config.toml
time_shift_ms = 100
vocab_size = 21
expert_mlp_ratio = 1
optimizer = "muon"
learning_rate = 0.038
momentum = 0.95
max_grad_norm = 1.0
batch_size = 192
weight_decay = 0.02
Rows from block 2, named by matrix and row number. Rows with one number belong to one attention dimension. Each number is 128 + 24 x the weight over its row's rms, rounded and kept within 0 to 255. All counts start at 0. After the name is the row's rms in percent of the matrix's.
# q: attention query (model.blocks.2.attn.q.weight, 256x256), inputs 52-103
# k: attention key (model.blocks.2.attn.k.weight, 256x256), inputs 52-103
q.91 090 [139 113  97  99 157 104 113 117 128 146 147 130 133 116 112 105 152 117 168 116 111 125 119 133 169 141 130 102 179 149 156 114 144 140 140  95 107 141 152  99 152 121 133 110 117 131 171 133 124  86 134 167]
k.91 092 [139 100 135 175 132 115 147 144 129 143 123 115 147 130 103 142 114 146 188 133 144 119 154 157 106 111  76 108 117 137 133 114 151 106 125 130 118 115 169 126 126 142 123 157 139 117 114 158 118 140 170 120]
q.92 100 [122 135 141 106 136 157 108 118 133  78 100 123 157 107 115 123 138 185 133 105 114 140 134 156 138 134 153 152 134 110  94 141 139 126 106 127 226 120 124 146 110 152 148 124 128 167 107 127 110 153 146 104]
k.92 100 [ 96 128 133 142 135 125  79 144 116 122  83 133 109 137 143 115 160 176 121 113 163 124 126 130 115 105 163 138 119 113 148 106 122 130 157 180 142 166 175 154  82 139 146 119 139 132 167  89 181 161  80 109]
q.93 103 [147  77 167 120 115 110 129 154 119 113 130  98 130 141 167 150  96 178 113 132 100 135 132 109 101 137  94 102 123 141 126 173 137 156 144 149 151 118 147  97 155 105  91 126 134 125 144  96 126  86 134 116]
k.93 101 [106 120 130  99 164 111 128  93 130 169 129 126 142  79 174 121 138 183 109 123 155 151 112 144  80 102 122 140 141 124  91 122 126 160 151 156 106 143 173 139 149 154 106 140 189 135 125 137  99  94 169 179]
q.94 106 [121 160 132  98 120 163 138 159 163 130 148 132 131 173 115 107 152 130  69 158 183 108 121 108 112 122 111 146 104 140 105 137 104  98 154 173 112  87  90 131  95 113 117  96 106 144 120 117 159  90 154 104]
k.94 101 [169 123  93 133 130 142 135 116 147 124 112 119 108 126 115  96  98  96 109 119 137 166 146 133 127 158 130  96 117 120  82 162 142 152 119  94 106 129 139 196 161 142 129 127 138 103 143 132 141  94 140 138]
q.95 099 [131 126 128 126 140 136 114 168 104 137 166 107 114 141 129  99 113 193 111 101 141 115 124 130 143 145 131 104 110 142  91 116 145 129 107 103  92  98  94 134 134 114 125 148 129 138 147 114 165  99 132 124]
k.95 105 [136 136 148 105  92 118 129 105 136 141  95 117 116 150 146 108 110 165 107 166 141 167 113 141 172 158 107  93  70  79  96 141 123 111 156 118 126 116 167  95 138 127 129 152 119  93  99  81 116 162 152 109]
q.96 093 [119  88 129  77 145 117  95 114 141  90 103 162 136  89 114  93 146 153 112 138  99 111 111 123  97 130 165 171 132 104  75 125 146  99 111 126 133 123 122 115 126 151 132 159 157  92 115 108 118 111 144 149]
k.96 091 [129 114 141 121  76 188 101 134 151 155 150  87 130 110 149 115 164 125 133 106 107 133  91 127 140  58 136 121 137 144 136 133 115 116 140 112 135 103 141 130 115 120 167 150 100 107 110 106 122 130 105 163]
q.97 105 [120 135 148 101 133 121 179 125  89 125 149 116  98 155 111 114 119 133  98 160 164  95 156 130 136 162 114 134 145 146 157 166 114 116 130 108  99 185 144 109 118 159 138 129 118 121 106 181 111 122  83 131]
k.97 103 [155 131 142 130 119 125 117 200 108 138 126 153 128 140  68 138 159 142 124 123  72 102 154 134 144 126 131 105 106 122 132 146  93 141 112 122 105 155 118 112 140  74 120 142 172 142 115  90 136 108 147 133]
q.98 100 [ 71 102 144 124 126 110 143 149 145 146 122 129 153  80 123  93 132  97 164 122  80 100 194 105 103 151 138 116  90 141  94 110 105 136 129 162 124 160 134 119 100 124 143  84 159 151 116 139 100 123 165 120]
k.98 104 [119  74  87 178 121 105 141 112 132 122 101 114 126  94 103 146 131 118 140 134 113 150 127 120 130 101 132 142 184 101 134 155 137 145 110 128 169 121 110  61 140  93 183  95 125 119 146 110 138 106 125 106]
q.99 104 [172 164 162 129 107  89 170 122 169 145 150 102 104 161 150 145 116 127  80 150 144 124  95 117 111 103 115 128 131 158 159 111  97 181 119 145 126 134 165 148 103 140 129 144 111 150 136 143 125 118 117 133]
k.99 105 [146 162  70 147 101 117 142 112 152  85 127 115 102 139 192  79 144 120 174  70 124 116  95 142 148 117 143 138 151 137 107 100 175 135 144 188 138 135 110 112 129 103 159 153 147 132 103 136 116 128 104 126]
q.100 102 [103 125 106 113 125 173 126  89 160 139 113 114 137 165 126 123 168 100 106 106 131 156 188  92 125 131 165  87 152 127 121  95 112 125 127 126 118 165  62 120 140 148 156 151 133 170 105 129 145 122  90 119]
k.100 098 [108 129 159 158 100 153  98 125 141 112 127 136 153 122 125 123 114 120 142 122 120  93 169 109 139 122 205 123 111  68 142 130  96 146 150 116  92 161 155 148 108 148  84 103 136 114 117  96 133 104 107 143]
q.101 097 [110 166  79 157 167 176 156 167 162 168 117 115  93 131 139 157 139 165 146 133 160 134  98  97 121  97  77 101 122 164 142 162  81 129 152 126 117 134 117 141 160 108 119 127 153 116 145 119 112 159  64 123]
k.101 099 [120 132 193  97 131 132 127 137 102 132 189  89 129 134 128 134 121 113 129 154 128 100 141 111 119 138 122 131 124 129 168 134  97  91 153  95 107 137 123 153 117 121 122 113 141 134 133 151 131 141 146 144]
q.102 103 [137 157 133 121 153 132 126 133 130 142 106  82 159 128 164 120 140 127  97 153  84 121 122 108 115 154 130 141 121 163 148 103 157 126 158 109 151 148 127  95 135 115 129  86 121 129 129 150 102 142 136 116]
k.102 104 [ 96 131 150  91 150 140 117 159  86 132 121 114 157 170 105  77 143 109  97 136 130  85 147 124 129 163 151 124 109 135 119 112  90 114 146 130 159 105 119 123 141  91 122 118 102 177 132 142 139  89 139 156]
q.103 097 [106 164 126 121 110 120 122 154 184 134 108 108 151 181  89 106 141 142 135 130 128 162 142 153  85 130 113 116  89 116 161 139 148 161 133 126 139 121 109 110 162 112 133 135 125 134 166 106 100 134 113  96]
k.103 093 [106 135 136 122 160 153  69 121 105 136  99 137 158 106 115 145 163 111  99 105 122  48 138 118 115 122  95 140 134 117 162 110  78 152 124 121 171 150 113 130 151 138 123 127 133 150 132 147 127 170 120 130]
q.104 101 [139 113 109 130 103 129 110  75 131 111 171  95 113 121 156 149 123 141 121  93 142 130 147 117 128 131  99 135  94 114 141 127 106  92 168 149  96 130 143 153 114 112  98 149 148 103  90 141  99  88 130 135]
k.104 104 [108  64 114 149 149 140 135 122 173 130 112 140 155 114 142 114 108 109 100 103 139 125 141 146 102 111 158 140 190 154 178 142 153 119 125 121 144 120 105 122  90 106 161 134 174 107 132 107 136 140 112 126]
q.105 101 [113  81 138  94 155 100 142 122 100 160 146 147 122 162 130 144 149  86  92 158  98 148 145 102 142 164 153 126 154 108 150  99 134 119  98 117  72 104 132 154 121 112 192 145 122 129 110 124 176 179 164 100]
k.105 105 [ 84 129 129 127 173 105 119 127  89 136 109 112 104 121 152  96 168  85 133  86 150 148 134 133 100 102 140 172  67 107  89 136 133 142 154 115 129 137 149 145 127 114 140 141 144 124 113 116 124 118 125 129]
q.169 093 [141 108 111  86 158 131 137 172 109 136  98 160 145 158 152 109 107  66 105 130  90 137 133  98 126 127 137 117  73 153 124 135 118 126 136 118 126 138 134 158 141  93 150 143 115 150 105 151 120 133 173  97]
k.169 099 [137 106 115 110 131  98 122 101 148 101 104 118 135 172 136 138 122 138 113 101 128  95 125 126 129 111 106 133 114 147 107  80 107 111 162  70 140 106 129 118  82 111 119 142 127  99 117 145 114 101 137 132]
q.170 103 [184 160  74 134 136  87 121 101 121 136 102 128 159 115 162 121  96 128 138 150 131 152 126 126 164 129 164  89 130 123 157 109 160  74 111 134 131 151 154 122 116 145  78 114 123 139 139 131 136 133 136  71]
k.170 103 [ 95 161 155 146 136 130 130  76 108 117 104 155 103 164 130 140 136 145 168 117 105 112 124 185 129 105 131 117 119 114 109 123  74 130 103  71  89  95  96 132 134  93 135 120 133 147 167 118 147 132 143 134]
q.171 099 [131 153 103 128 100 138  96 164 121  98 138  93 110 123 118 115 165 137 114 131 106 131 113 105  93 158 121 131 172  97 132 131 155 157  83 119 169 120 171 147 120 108 134 123 107  88 138 121 107 128 157 112]
k.171 100 [114 159 126  85 133 164 141 148 143 163  84 100  84 112  51 123 112 103 134 132  98 105 157 127 115 139 128  86 135 140 125 160 158 158 143  95 120 122 153 200  88 109 144  92 147 114 109 125  92 109 140 119]
q.172 103 [132 143  94  79 128 134 151 136 124 139 150 112 119 155 106 118 119 152 100  95 130 151  93 115 168 121 117 153  55 150 152 115 133 113  81 102 101 129 158 107 119 170 132 130 113 134 122 161 135 111  91 155]
k.172 102 [125 124 129 100 114 123 144 138 107 113 139  91 125 147 107 153 132 138 142 100 153 171 166 105 125 159 119  95  99 175 166 141 126 130 113  96 131 123  99 102 138  91 122 212 122 139 144 180  85 125 104 143]
q.173 104 [101  95 109 127 167 155 150 144  99 146  93 107 111 127 148 156 152 125 135 180 101 170 140 119 123 135 112 114 128 149 148 134 101 134  97  73 109 125 124 131 149 109 142 108 130 175 125 114 134 130 138 118]
k.173 103 [102 120 136 131 117 116 148 133 112 107 115  96 113 139 102 117 143 176 137 113 129 166 123 134 164 155  92 149 123 156 125 118 134 151 112 115 113 113 116 105 101 105 148 157 106 128 111 142  95 147 129 156]
q.174 103 [ 91 133 120 111  99 109 142 101 155 151 165 141 115  79 106 134 106 126 145 179 136 145 132 113 123 103 103 150 133 150 151 112 142 132 113 154 124 143 139  96 123 133 148 115 107 145 129 136 143 146 103  85]
k.174 104 [134 135 134 123 135  81 139 112 103 100 101 101 122  93 108 110 157 153 128 113 127 134 136 104 136  93 131  94 173 148 117 122 136 132  99 131 127 160 123 155 153 157 123 118 142 156 131 132  71 133 108 104]
q.175 101 [141 145  97  95 139 118 139 153 111 148 142 169 141 143  95 141  74 111 135 131 113 116 157 106 153 148 130 149 145 150 177 147 124 180 155 148 126 130 107 166 127  95 130 116 104  89 123 156 157 181 154 161]
k.175 104 [145 108 172 112 124 164 103 136 123 117 139 121 119 109  95  77 143 104 113 123 150 153 140 128 148 113 147  88  78 110  93 134  82 134 173 122 149 144 124 105 149  86 138 126 132  94 159 142 123 122 145 131]
q.176 095 [158 115 139 135 169 129 113 120  93 175 144 130 162 158 103 130  93  90 130 139 149 140 133  96  78 146 118 181 136 167 143 143 165 103  98 106 114 145  97 143 103  94 123 145 136 118 154  94 148 117 180 178]
k.176 100 [130 181 134 121 113 116 156 156 137 178 162 126 120 164 137 165 127 133 135 110 159  93 119 155 115 106 111 124 130 157 134  99 145 123  96 152 122 133  54 125 161 140 150 132 153 172 108 131 117  71 116 163]
q.177 107 [156 133 177 141 162  98  87 148 129 146 108 140 153 137 127 137 149 132 164 166 106 158 146  48 119  97 144 175  90 122 153  91 126  81 165 142 152 145 111 116 120 112 160 144 153 136 105 104 142 124 122 100]
k.177 101 [132  78 152 136 118 111 117 124 144 128 124  94 108 134 125 135 118 119 100 124 132  78  95 129 119 149 121 134 133 130 127  92 116 127 133 100 120 111 117 171 125 143 138 100 112 122 142 139 122  65 110 180]
q.178 101 [ 86 123 105 112 133  88 154 145 118 104 108 120  88 139 146 123 134 137 136 120  79 122  78 115 133 106 134 134  99 138 140  90 122 143 150  73 136 142 116 154 140 131 129 141 113 127 131 120 155 146 137 138]
k.178 105 [137  87 122 119 106 166 100 154 148 114 163 117 125 145 124 134 120 127 122 147 136 118 160 125 136 119 143 120 187 106 165 142 137 126  95 143 131 116 139 115 103 156  99 109 142 104 148 149 169 109  88 116]
q.179 096 [ 86  99 131 120 100 147 121 132 116 139 168 124 152 128 138 152 158 141 109 117 166 107 136 165  98 125 156 119 111 148 124 153 123 140 113 112 146  85 140 157  82 176 136 141 116 159 132 133  76 115 132 106]
k.179 098 [128 139 129 114 137  96 152 159 138 142 149 132 164 143 123 111 136 106 129 119  86 131 175 124  93 170 150 112 140 124 139 134 151  92 128 162 137 123 130 114 161 146  77 164 136 159  83 127 157 103 153 130]
q.180 102 [119 138 126 143 173 160 129 143 110 121 108 120  97 106 110  75  76 129 115  90 136 133 134 140 117 114 149 160 152 133 142 142 149 116 144 142  98 143 103 104 158 164 122 160 159 108 147 107 134 179 132 143]
k.180 105 [ 90 147 150 107 138 151 125 137 148 165 146 128  79 173  98 112 184  73 146 160 110 157 161 121 157 106 126 128 144 125  91 105 121 133 130 130 133 160 144 115 123 131 142 125 123 183 138 143  61 143 144 118]
q.181 104 [129 125 115 132 119 103  97 135 145 115  96 123 131  46 141 138 123 119 117  75 129 127 102  93 103 110 140 104 136 154 104 167  95 135 122  98 100 103 109 163 104 152 164 145 168  95 153  95 153  77 144  84]
k.181 105 [122 146 128  66 158 140 147 139 133 112 137 125  97 145 105  87 156 127 108 168 114  82 109 153 120 148 145 118 105 113 133 138 123  91  97 109 110  89 146  99  88 135 113 136 108 122 141 118 125 102 143 132]
q.182 107 [151 124 134 129 175 146 137 144 102 137 164 126 120  91 112 166 136 116 120  86 101 150 138 117 111 123 102 131 137 135 124 148 122 111 117 103 127 129 104 105  85 107 156 104 111  71 140 109 137 130 117 163]
k.182 107 [122 135 112 141 167 119 126 114 131 147 113 160 146 147 150  95 162 119 112 136 129 119  96 147 146 142 175  87 145 129  84 154 150 106 121 112 111 144 120 112  67 142 123 135 101 122 112  94 130 120 147 120]
q.183 106 [117 102 155  98 114 136 112  99 127 142 136  82 109 160 146 158 141 116 114 141 143 117 135 104 134 134 155 154 115 161 120 142 126 130 154 140 129 137 144 142 152 163 116 139 112 129 138 108 104 130  97 116]
k.183 097 [156 141 123 167 139  99 168 120 139 148 133 109 124 158 115 126 108 132 138  91 138 123 160 134 107  78  84 136 106 137 147  95 151 100 149 137  94 157 103 193 139 139 130 118 106 165 142 132 133 154 109 130]
q.184 103 [121  99  95 125 104 160 153 173 107 124 136 118 121 156 139 134 125  62 105 147 126 135 106 101 144 159 133 145 138 198 131 120  80 128 102 140 184 123 160 142  91  92 119 109 161 112 147 138 108 120 149 133]
k.184 101 [151 129 154 133 110 134 194 101 140 149 100 134 150 145 115 157 110 127 131 124 140 128  83 133 114 153 118  96 136 134 107  87 156 126 123  68 139 142  99  89 152 148 176 131 164 117 143 109 107 116 127 132]
q.185 095 [157 141 115 172 173 127 143 134 132 114 148 101 121 155 138 125 140 112 131 106 114 119 134  73 111  98 151 170 152 112 145 164  97 151 127 154  94 169 130 154 160 120 109 147 101 127 117 143 137 133 111 114]
k.185 100 [119 108 183 134 152 141 164 122 113 145 127 167 121 111  98 158 165 119 114  96 139  98  92 121 160 172 108 111 119 117  58 157 114 144 151 132  88 141 112  92 133 138 133 148  91 107 127 125 102 151 156 125]
q.186 105 [159 130 146  56 142 116 131 125 142 167 135 135  94 153 102  68 157 100 113 113 147  86 108 110 159 135 175 185  84 139 153 118 130 103 144  97 132 124 104 104 146 130 119 116 108 183 166 123 146 100 125  83]
k.186 105 [134 128 122 118 148 144 140 111  91 187  97 144 129 152  96 131 129 139  85 118 171 105 165 105 140 138 130 139 117 200 195 137 134 128 138 174 128 103 116 137 136 139 166 136 155 128 157 137 142 136 153 139]
q.187 103 [147 130  91 134 112 137 125 115 145 115  99 113 118  98  94 163 123 149 117 102 182 113 148 142 163 136 187 117 111 137 129 137 150  89 136 136 101 143 100 154 187  62 159  95 119 123 114 128 109  80 137  96]
k.187 101 [161 120 119 119 142 135 136 124  98 152 149 156 130  84 111 106  87  99 153 131 158 151  97 147  96 131 114 138 113 161 132  88  87 170 158 130 133  91 147 164 108 156 157  63 167 118 148 114 164 112 145 107]
q.188 093 [155 149 110  85 113 169  81 165 157 158 104 121  97 120 194 165 158 141 120 162 157 171 147 184 124 114 106 146 110 122 123  67  80 152 132 143  82 126 154  71 143 173  92 119 125 121 127  87 138 122 125 141]
k.188 096 [140 137 157 118 156 130 166 143 134 112 148 113 151 153  81 115 174 135 128 138 165 188 146 164  95 135 128 105 160 110 131 110 119 102 128 103 114 129 137 121 116 115  96 125 137 177 136 122  78 132 133 166]
q.189 095 [ 80 109  94 125 111 136  98 102  90 143 116  91  77 111 150 130 118 126 125 126  81 130 105 113  89  73 123 120 127 109 118 113 145 111 158  98 120 131 136 100 173 135 120 146 139 120 126 144 119 105  95  95]
k.189 096 [131 120 165 126 114 108 152 138 167 129 113 141 105 131 106 135 116 124 178 160 148 112 140 151 151  88 114 144 102 140 140  74 115  83 125 132 106 124 144 114 119 110 174 117 143 148 144  89 143 124 109 123]
q.190 100 [132 181 130 129 103 131 129 170 127  97 136 126 146 108  94 131 132 119 120 138 111 158  98 119 156 167 163 118  83 124 131 124  95 156 137 112 138 109  96  91 100 100 126 138 145 120 129 136 111 156 134 154]
k.190 100 [119 115 139 142  92 144  69 195  86 157 118 140 122 139 104  87 105 138 144 106 136 111 154 133 122 112 159 161 162 116 133 126  95 124 150 182 143 109 123  97 130 122 143 126 151  81 131 117 127 129 104 154]
q.191 095 [179 125 109 133 139 142 147 144 192 163 130 145  89 151 145 131 122 173  73 131 150 120 127 153 132 107 152  90 119 135 100 170 150 165 138 135 166  94 135 116 117 128 136 101 147 117 123  90 172 125 126 186]
k.191 093 [102 131 135 144 112 110 171 133 100 110 152  84 145 142 146 139  87 122 117 138 114 137 152 143 122 121 119  65 113 116 112 164 103 139  95 142  78 137 133 137 104 112 150 135  40 103 105 109 159 119 136 112]
q.192 111 [ 89 173 142 110 103 117 158 131 182 102 179 112 177 124 132 123 118 125 121 142 136 125 110 113 127 117 143 145 166 104 102 132 131 119 117 164 121 115 112  97 135 130 133 123 129  89 161 122 122 114 137 119]
k.192 101 [167 101 112  84 112 116 137  87 130  74 131 117 115 115 115 115 142  98 138 150 123 117 110 144 157  89 136 100 139 132  98 126 162  87 140  70 124 143 163 143 125 146 102 136 131 128 160 134 128 108 135 129]
q.193 102 [124 172 119 108  83 141 169 134 155  93 118 159 149 144 109 118 162 114 184 158 145 144 151 111 116 129 120 146 146 104  99 159  86 120 106 112 127 141 153 112 146  95 134 121 130 151 141  87  91 112 124  95]
k.193 104 [101 113 116  81  95 131 143 110 166  55  85 151 101 113 139 125 118 142 163 162 134 112  91 128 140  79 119 165 133 111 110 106 123  69 133 130 140  86 158 139 180 140 168 132 119 156 143 105 151 106 124 148]
q.194 101 [144 161 130 146 122 145 127 152 135 101 120 139 158 131 125 158 153 146 164 146 148  79 140  96  89 123  74 108 112 103 130 136 113  99 146 117  97 132 110 153 110  81 158 144 128 132 169  99  89 132 127 160]
k.194 100 [149 125 126 110 143 136 109 152 109 144  93 117 120 136 156 178 139 116 132 150 151 181 143 136  98 113 159 173 145 125 112 135 115 127 139 133 105 131 117 135 112 116  82 136  91 106 184 145 150 118 129 109]
q.195 096 [138 124 158  94 204 135 130 107 121 155 110 128 138 110 161 132  96 143 109 121 103 129  98  80 139 144 115 146 102 128 117 116 138 142 130 108 117 156  76 107  77 171 131 131 152 126 127 159 171 167 155 138]
k.195 102 [121 153  71 133 132 147 130 136 127  84 142 140 103 162 133 164 101 118  89 137 112 147 123 134 172 165 115 105 114 132 176 128 135  92 108 120 145 100 137 119 128 142 117 124 160 131  88 163  86  97 184 123]
q.196 101 [188 143 134  92 115 179 146 106 166 172 130 119 103 135  84  90 144 173 152 138 133 161 113  94 144 106 125 140 104 156 135 125 114 111  83 165 130 132 107 152 121  88 137 126 105 101 132 162 107 133 113 154]
k.196 099 [119  91 131 147 128  97 167 135 141 140  93 152 161 146 123 185 114  98  96  96 122 151 144 128 110 132 125 155 123 160 126 124 121  96 154 131 130 162 153 123 156 134 143  77 179 174 150 139 130 150 128 112]
q.197 093 [144 125 146 132 131 108 115 166 101 110 148 105  95 141 137 118 111  86 158 141  81 143 145 182 119 114 128 152  99 125 127 119 165 132  56 141 145 127 131 130 143 119 154 142 191  86 147 127 108 126 115 115]
k.197 099 [149 123 150 147  91 124 122 150 140 133 132 129 149  98 117 113 121 111 146 138  61 129 158 149 136 108 101  89 154 111  97  98 179 185 129 102 136 100 105  91 126 136 141  99 172  87 127 124 152  70 151 145]
q.198 102 [ 79 157 103  76 134 145 137  97 143 144 137 155 125 149 145 151 126 115 132  80 135  97 121 121 142  81 167 107 142 125 176 142 154 152 164 161 116 112 123 143 167 153 124 169 113 109 142 122  78 121 156 157]
k.198 101 [130 123 128 127 121 132 168  83 155 153 144 127 116  99 110 112 107 134  94  80  84 139  62 138 167  95 158 140 161 116 146 165 132 131 112 140 128 140 142 112 111 166 123 163 131  96 117 137 124 159 152  90]
q.199 099 [175  98  93 107 165 121 113 122 158 185 123 133 134 129 148 187 142 138 127 103  98 113 137 111  89 141 133  96 143 135 137 124 121 118  88 142 100 150 123 159 159 144 134 186 168 142 125 134 105 126 151 145]
k.199 095 [114 174 121  89 143 120 169 131 158 176  87  96 145 211 116 162 132 131 122 136 110 122 133  91 158 116 109 147  94 134 162 143 155  84 148 130 177 105 149 132  89 121 105  81 118 138 150 126 101 126 149 128]
q.200 106 [104 141 122 168 164 143 126 125 117 102  95 114 134 134  76 123 127 157 114 129 111 128 106 213 115 147 136  76 123 143 141  80 110 115 132 142 163 149 132 129 167 139  90 150 130 111 109 144 149 127 110 132]
k.200 105 [138 129 122 139 146 124  81 110 119 144  90 142 143 135 129 145 123 121 151 113 129 125 145 152 120 111 101 117 128  92 164 152 128 144 126 125 118 106 130 111 139 136 121 127 155 126 118 147 114 145 138 108]
q.201 101 [129 143 142 149 122 142 128 137 145  86 131  81 136 115 143 122 153 121 141 125 137 154 153 163 161 109 116 147 174  98 114 105 104 134 110 119 159  96 111  80 117 112 129 126 186 122 122 116 119 116  92 113]
k.201 109 [139 117 121 108 120  97 130 127 125  97 105 118 147 112 155 127 146 132  83 117 113  96 127  90 100  98 143  83 131 118  93 167 127 131 149 121 148 115 106 142 117 120 101 135 123  96 104 133 133 145 152 124]
q.202 091 [135 125 132 149 110 129 143 118  90 102 113 143 102 130 127 139 125 155 138 149 122 108 132 147 135 120 149 113 149  92 116 105 100 105 133 136 164 135  98 129 155 106 127  87 151 168 121 127 151 134  82 150]
k.202 094 [129 119 159 149  66 138 134 146 136 123 141 135  83 150 178 110  48 163 133 101 113 105 154 107 165 105 152 110 130 136 151 156 100  96 135 109 142 141 130 104 145  65  76 149 130 134 139 102  96 170 152 157]
q.203 103 [ 44 141 111 163 117 195  82 133 113 120  93 145 133 163 119 152 117 141 127  88 170  96  70 132 114 112 132  93  95 126 182 112 172 161 144 123 149 135 108 109 133 146 117 114 142 115 105 117 120 136 131 131]
k.203 097 [138 127 155 181 140 152 125 107 138 125 179 136 161 172 121 113 134 136 147 146 154 115  98 158 153 112 129 121 120 107 128 145 156 109 122 124 126 137 133  93 103 122 126 138 112 116 146 159 142 126 130 127]
q.204 095 [ 86 103 139 136 120 129 152 122 151 125 150 101 131 123 114 137 127 131  95 104 121 119 135 136 179 128 140 116  92 141 125 120 174 141 138 111 139  84 153 168  89 123 120 118 134 136 159 172 169 116 137 109]
k.204 101 [123 113 190 117 106 153 115 137  96 137 143 123 106 132 131 109 116 146 163 158 173 106 106 185 150 124 139 135 160 189 133 106  95 145 137 120 118 113  97 133 132 145 131  95 136 112 107 151  94 126 146  98]
q.205 104 [ 98 121 144 152 132 102 152 106 111 171 113 112 119 123 142 134 138 134 124 117 122 123  98 121  95 145 165  96 132 117  76 145 150 132 148 140 148 167 127  83 121 128 148 157 137 125 116 141 142 148 163 147]
k.205 105 [154 106 118 146 126 132 154 176 132 125 105  97 103 137 140 137 116 136  74 144 146 184 156 105 114 154 132 124 131 128 106 183 105  89 117 102 156 112 118 122 125 111 103 110 100 124 130  95 124 152 145 157]
q.206 094 [101 154 137 123 111 168 156 140 111 128 144 163 160 138 109 152 141 133 131 142 138 156 148 171 166 124 115  72 132 112 118 151 121 105 131 110 111  78 177 178 131 154 120 147 107 183 111 118  89 166 106 114]
k.206 094 [147 151 138 153 132 135 120 160 104 122 135 164 137 150 115 108 146 125  95 114 115  94 104 150 108 143 125 141 119 143 131 155 104 132 109 129 113 129  91 133 119 134  71 130 145 105 118 123 112 129 147 128]
q.207 097 [161 121 105 127 118 145 168 129 137 139 163  95 148 135 170 144 143 134 172 122 105 115 168 130 165  98 102 132 111 103 161 115 123 111 118 182 140 157 137 150 104 172 172 114 153 129 111 186 125 160 151 129]
k.207 097 [108 166 121 129  95 168 136 176 103 142 132  86 162 149 103 119  93 107 141 146 121 119 117 104 145 145 175 141 135 138 118 116 157 119 148 100 115  96 132 108 167 106 111  94 155 159 124  93 143 139 152 108]
q.208 098 [139  96 110 100 135 139 159 122 134 118 157 160 115 117  74 174  79 118 166 139 134 105 156 105 119 134 157 120 151 143 163 100 135 112  99 152 171 146  98 122 125 126 142  74 111 119 139 127 123 128  92 120]
k.208 105 [143 169 139 137 112 131 108 135 126 138 100 141  97 104 110  87  99 121 157 157 128 126  96  94 183 120 132 152 100 137 138  97 118 151 131 113 163 117 136 163 144 169 123 149 116 135 133 140  82 130 136 132]
q.209 098 [103 146 140 152 136 132 100 149 147  72  92 170  98 112 115 151 117 114 168 153 111  80  93 117 137 117 109 132  97 101 111 135 100 108 157  82 131 164 157 156 111 132 103 166 129 138 171 165 143 101 161 136]
k.209 096 [107 132 143 128  87 153 151 112  93 143 118  79 119 123 127  91 127 130 168 114 125 184 126 183 109  80  93 161 128 138 117 112  99 107 146 157  90  96 160 155 136 126 163 170 165 105 127 132 149 136 106 105]
q.210 100 [112 119 117 120 143 132 116 136 124 146 171 140 134 138 129 138 113 124 128 114 135  59 123  89 143 111 153  85 140 108 107 137 136 108 129 107 110 128 120 169 164 131 132 127  86 142 150  94 124 167  94 131]
k.210 102 [179 144 100 147 104 140 140 145 109 124 105 128 119  89 121 138  95 106 124 131 145 146  85 104 122 133 128 157 163 110 159 148 153 117 161 149  85 132 148 151 115 177 135 152 106 122 149 121 102 107 115 176]
q.211 103 [128 146 145 116 119 189  98 139 162  92 133 140 142 122 149 147 145  94  87 128 112 141 118 174 128  81  91 141 136 143 135 108 166 137 159 132 139 141 141 152 148  88 114 107 157 113 162 114 156 103 122 135]
k.211 101 [147  90 138 102 159  97  98 134 150 121 161 173 129 113 106 143 154 118 140 147  98 115  92 141 120 110 129 109 176  89 135 138 131 135 128 165 123 145 150  77 137 124 123  99 107  91 116 162 128 145 128 134]
q.212 107 [125 118 134  98  90  76 134 164 117 109 122 160 164 117 132 138 140  91 131 139 130 162 167 143 101 153  90 175  91 132 137 148 157 125 127 178 149 148 161 146 126 106 142 140 121 145 133 106 118 117 161 135]
k.212 106 [109  70 142 104 149 141 108 141 105  96 138 123 136 125  90 169 136 115 150 151 121 143 169 129 119 126 148 188 145 126 123  88 124 133 120 139 140  83 135 102 170 157 137 110 122 107 149 161 134 135 118 136]
q.213 105 [111 126 113 183 111 102 115  87 175 159 116 129  97 134  96 101 131 150 154 124 118 149  96 134 167 132 112 149 145 124 135 154 112 164 150 112 168 141 151 131 171 145 132 133 126 161 168 126 105 101 144 113]
k.213 098 [108  91 128 108 171 120 143 138 132 142 162 152  98 107 156 116 116 101 156 133 113 146 140 132 102 121 133 145 139 175 155 178 141 117 118 110  85 140 162 109 179 113 140 100 148 151 136 140 164 121 109 117]
q.214 099 [102 118  71 137 176 170 123 121 131 130 117 154 127 181 136  93 131 162 137 106 110 135 155 140 132 121 140 127 122 161  97 103 139 164 133 116 150 177 125 126  92 122 132 163 127 112 150 161 111 128 127 141]
k.214 100 [103  97 169 177 141 130  65 135 109 130 110 135 113 170 141 117 138 120 151 142 206 128  99 129 121 124 145 111 130 142 145 107 129 137 120 125 162 144 157 156 152 123  93 128 123 172 105 143 176 146 120 127]
q.215 095 [159 137 104  70 139  97 113 105 140 123 162 120 129 157 161 109 116  98 133 124 131 136  94  89 178 112 111 156 121 104 149 140 134 187 110 142  85 148 146 143 146 104 109 130 102 157 155 141 114 118 130 116]
k.215 094 [ 98 126 107 124 150 164 150 128 139 144 122  99  84 116 113 157 114 134 146 134 107  95 104 118 209 155 104 168  90 137 164 140 144 140 133 126 101  83 112 111 119 182 124 107 107 119  46 154 100  98 114 136]
q.216 108 [ 96 173 162 103 152 117 108 159  84 167 134 118 136  89 162 100 125 137  97 153 136 133 105  96 123 107 160 127  78 140  87 110 115  88 113  98 145 176 129 106 114 143 131 115 180 121 108 124 132 160 122 124]
k.216 111 [141 145 124 127 161 119 124 129 127 149 140 105 161 129 141 174 125 110 111 100 135 121 124 112 116 118 146 110 139 152 125 157 112 103  98 110 167 102 139 144 110 141 138 135 103 127  67 127 109 171 159 134]